Rows from block 8 of a small image super-resolution model, named by matrix and row number. Rows with one number belong to one channel. Each number is 50 + 15 x the weight over its row's rms, rounded and kept within 0 to 99. All counts start at 0. After the name is the row's rms in percent of the matrix's.
Before each channel's rows are labels from the 100 images, of 14976, where the channel reaches its highest value: "strongest on" is what is common among them. Only what is clearly more common there than usual is listed. The data: rendered made-up planets. In brackets: how many of the 100.
# convs0: first 3x3 conv (model.blocks.8.convs.0.weight, 96x96x3x3, each kernel summed), inputs 0-95
# convs1: second 3x3 conv (model.blocks.8.convs.1.weight, 96x96x3x3, transposed, each kernel summed), outputs 0-95

strongest on: half lit (96); glowing rim (70); banded gas giant (32)
convs0.41 081:39 56 52 64 75 49 67 46 28 41 49 37 54 28 33 32 54 54 56 45 79 18 53 64 43 42 40 80 72 51 58 19 73 44 66 65 39 70 42 31 35 83 34 39 61 66 32 43 50 85 48 71 39 23 62 63 61 40 46 31 54 51 71 47 51 34 60 61 53 26 46 21 51 79 35 45 64 47 44 48 59 55 58 36 62 34 52 66 31 62 55 56 68 52 42 44
convs1.41 090:45 49 42 52 25 60 51 49 36 30 43 42 27 46 51 37 45 57 34 46 15 37 85 32 23 35 43 77 44 60 52 38 35 31 57 50 21 24 44 48 39 20 54 30 49 32 54 51 40 23 63 32 56 90 30 31 36 47 52 32 35 46 40 59 51 62 28 45 17 62 52 31 37 26 50 61 55 69 47 54 44 67 60 57 35 43 55 43 69 43 70 54 49 64 58 52

strongest on: rings (93); polar caps (60)
convs0.42 096:38 54 31 41 33 35 71 58 74 38 71 72 75 44 58 61 32 25 34 36 34 60 33 34 54 41 32 38 67 56 50 45 65 47 36 51 37 32 51 48 68 42 77 47 51 40 72 59 39 33 67 42 44 75 44 38 46 45 72 48 36 32 31 65 34 51 44 84 36 82 55 67 45 46 46 32 65 66 44 80 49 48 47 78 52 43 50 56 68 69 41 30 25 60 73 60
convs1.42 104:49 50 39 37 37 78 61 36 46 45 75 36 57 57 54 58 45 55 33 37 54 60 18 54 46 36 58 24 58 69 32 32 42 57 71 65 49 38 60 65 44 44 46 28 74 38 29 37 71 67 42 26 84 20 45 62 25 53 46 26 65 72 52 66 44 34 61 53 64 20 53 55 80 57 49 50 48 61 74 41 71 48 67 54 40 84 73 53 36 53 48 55 57 59 53 46

strongest on: glowing rim (77); crescent (60)
convs0.7 117:67 55 69 60 75 69 31 62 46 64 20 39 46 60 36 45 73 57 57 67 33 52 53 68 31 61 64 49 48 54 40 65 54 57 66 66 39 60 65 61 35 43 49 59 29 64 19 33 72 41 34 25 56 17 54 46 41 66 34 46 55 65 45 21 63 55 52 42 33 45 75 59 44 49 74 47 47 46 49 10 36 64 19 14 50 48 52 27 52 58 59 59 70 45 36 49
convs1.7 085:51 41 32 45 24 30 31 47 45 28 47 44 32 37 56 35 31 55 59 65 36 45 76 55 18 49 42 63 38 59 49 50 41 67 49 15 36 30 44 57 29 28 43 22 50 20 15 65 22 32 45 31 52 51 35 28 53 40 48 55 29 42 47 48 78 69 50 58 41 38 30 26 37 31 39 52 28 73 61 41 44 64 43 59 43 50 32 37 65 63 49 33 39 56 55 56

strongest on: rings (78); glowing rim (66); half lit (52)
convs0.16 097:63 47 36 26 36 42 52 58 60 36 51 36 35 41 76 75 26 41 36 55 45 73 37 37 67 38 45 17 39 41 58 52 44 73 63 32 81 37 34 43 64 65 45 27 41 26 71 71 43 54 46 63 27 55 35 32 78 44 39 76 20 48 45 53 36 45 47 64 48 72 44 50 57 29 39 46 58 60 47 61 43 32 74 49 30 40 73 35 38 53 47 26 73 69 43 44
convs1.16 119:52 36 31 58 76 28 36 24 52 43 42 78 33 36 36 45 46 42 42 58 75 39 50 29 45 72 60 57 62 75 69 35 56 72 47 24 73 47 30 29 33 66 59 51 42 53 39 42 45 54 39 55 39 32 40 56 55 27 48 42 49 44 50 71 34 50 36 57 65 53 32 41 42 74 32 73 66 33 40 43 55 70 28 73 36 27 61 28 66 65 16 59 35 32 40 58

strongest on: crescent (61)
convs0.39 101:41 43 35 33 23 60 37 45 41 61 62 65 33 52 38 35 33 27 37 29 36 38 30 46 56 26 60 25 30 44 62 59 31 33 59 38 31 16 19 59 47 30 60 28 44 32 36 35 54 35 51 72 27 34 26 30 47 40 55 74 19 63 37 38 36 37 66 56 38 69 57 74 42 50 52 58 67 48 44 33 61 36 38 48 37 38 50 43 52 59 55 31 38 33 28 54
convs1.39 102:30 47 40 54 65 42 63 43 70 41 51 61 52 60 44 42 22 50 42 33 39 55 39 46 47 53 77 44 75 36 32 66 70 42 48 44 72 39 54 44 35 40 47 85 57 40 41 25 41 19 34 38 31 51 37 41 43 39 39 34 49 32 42 37 36 25 36 41 15 29 47 40 29 60 49 77 24 53 33 46 46 35 38 41 39 61 36 49 50 85 22 69 29 41 47 28

strongest on: glowing rim (80); crescent (57)
convs0.85 098:34 62 70 66 57 55 41 75 44 58 35 41 50 65 33 58 78 63 37 62 17 67 57 64 25 52 26 68 40 63 39 34 39 45 44 72 41 63 75 62 30 49 46 69 52 78 42 32 61 41 40 48 52 47 68 73 50 74 56 33 60 68 57 35 49 44 13 62 46 50 73 26 28 33 70 50 68 56 47 55 54 66 29 41 76 57 28 44 34 55 49 69 58 38 40 58
convs1.85 101:27 44 39 33 38 45 40 50 70 35 63 53 35 28 57 30 34 34 35 35 34 42 80 49 35 39 66 63 46 23 73 52 59 45 62 39 59 49 37 24 35 39 43 55 26 35 40 28 39 28 30 59 47 37 36 38 35 67 37 48 56 49 50 45 39 35 48 39 20 56 56 38 63 41 42 47 40 77 25 32 68 29 37 37 30 53 46 38 54 81 60 39 29 38 21 76

strongest on: half lit (85); glowing rim (67); cracked ice world (35)
convs0.88 071:80 65 56 47 60 51 45 47 33 57 41 49 30 60 50 58 52 53 66 50 50 58 65 59 60 67 71 72 30 24 80 65 33 55 74 40 66 64 43 39 50 69 50 35 33 41 37 36 46 54 30 81 48 29 33 61 71 59 31 49 31 45 60 47 28 35 31 55 71 30 38 49 43 66 36 33 68 58 25 38 54 16 82 39 69 41 55 62 49 49 46 45 51 17 31 38
convs1.88 086:64 43 21 26 64 50 51 49 43 41 68 56 88 24 45 61 50 28 66 57 83 45 42 52 46 70 51 47 58 65 56 31 40 83 65 45 77 61 21 48 47 75 36 61 59 53 55 47 28 90 38 56 62 29 44 65 60 60 48 45 41 50 45 41 68 51 43 39 87 40 39 63 74 73 37 45 49 34 72 70 66 61 44 61 49 44 68 34 44 57 43 37 48 42 48 45

strongest on: crescent (66); glowing rim (66)
convs0.64 093:58 70 66 38 40 76 53 61 40 68 47 52 65 65 28 43 26 39 65 28 44 59 27 34 36 63 78 43 36 31 54 72 34 49 69 61 40 42 51 72 62 31 64 65 61 43 29 31 70 20 67 33 48 58 33 24 32 53 34 50 65 71 36 49 59 67 52 35 36 48 72 72 36 53 69 32 38 68 43 29 46 43 24 51 30 47 50 53 68 54 55 50 26 31 56 48
convs1.64 104:64 53 49 54 40 20 41 45 51 40 53 44 32 54 68 64 47 69 63 81 55 48 56 35 41 65 36 52 18 71 59 51 32 69 41 19 46 38 42 48 46 47 41 31 56 37 36 75 46 59 62 24 53 82 52 40 75 27 50 71 34 46 54 49 66 76 52 62 80 51 30 38 58 42 58 30 49 35 70 79 50 76 50 78 47 36 53 36 64 58 33 34 73 57 67 53

strongest on: crescent (74)
convs0.81 103:37 12 41 38 32 32 38 38 66 60 54 70 43 63 57 48 47 31 23 52 36 48 39 79 49 55 39 34 50 79 44 39 68 62 30 42 31 37 48 82 57 29 77 45 44 55 47 42 46 24 49 33 61 50 60 32 38 63 74 76 51 36 30 52 56 62 60 54 40 86 67 72 48 37 60 61 40 48 47 48 39 72 41 60 35 49 36 30 66 43 27 26 30 48 46 64
convs1.81 096:58 43 36 21 58 71 70 54 40 49 72 43 68 32 56 48 64 45 40 39 86 42 18 40 46 53 60 16 48 57 42 41 43 71 76 78 62 35 21 37 39 72 39 54 61 47 49 37 54 78 39 54 62 22 35 68 29 45 50 33 54 71 45 44 59 41 36 39 84 40 42 65 71 68 53 43 62 37 67 49 74 54 50 59 27 56 70 56 34 46 43 64 55 44 39 44

strongest on: desert world (34)
convs0.28 082:46 39 49 51 63 38 63 47 49 11 39 44 33 37 45 57 47 67 56 58 64 13 50 62 43 59 35 66 28 43 64 32 39 67 58 44 78 62 39 22 35 73 48 27 39 35 41 47 41 69 41 73 47 28 52 67 73 49 37 37 36 44 59 45 50 37 38 53 72 35 38 19 31 68 39 26 48 36 19 43 67 32 70 39 50 42 50 64 25 64 45 58 53 31 50 34
convs1.28 103:30 39 43 47 29 66 64 67 43 35 66 38 39 70 42 38 53 38 25 30 36 43 65 29 25 39 69 58 48 35 52 57 39 27 61 59 34 37 38 34 36 41 49 62 51 30 43 19 48 17 67 43 36 53 26 35 34 42 40 25 59 43 51 36 38 22 26 26 19 45 63 62 39 31 39 54 56 64 46 32 25 52 66 35 49 26 32 57 55 36 59 58 35 53 68 40

strongest on: crescent (96); ocean world (41)
convs0.5 108:61 66 55 31 30 65 38 56 30 58 37 48 34 33 39 63 22 24 60 31 35 63 22 37 35 56 60 21 43 32 37 63 36 50 66 60 61 35 68 50 42 32 34 27 72 33 48 43 52 31 36 47 30 39 31 32 41 69 40 36 18 61 33 39 65 40 43 48 31 39 55 67 63 28 55 33 36 60 60 43 53 29 44 49 36 58 57 31 36 74 60 27 42 44 30 29
convs1.5 108:55 43 48 39 70 24 46 35 51 37 47 53 57 54 34 61 60 48 76 71 48 46 59 51 42 76 57 67 79 71 67 60 41 52 28 19 63 57 36 46 54 44 80 39 64 73 51 65 19 52 41 74 45 68 57 46 77 37 59 77 29 31 46 60 41 65 38 62 63 59 37 45 33 75 51 45 70 36 48 65 58 67 49 58 35 22 56 50 74 66 17 37 47 32 55 53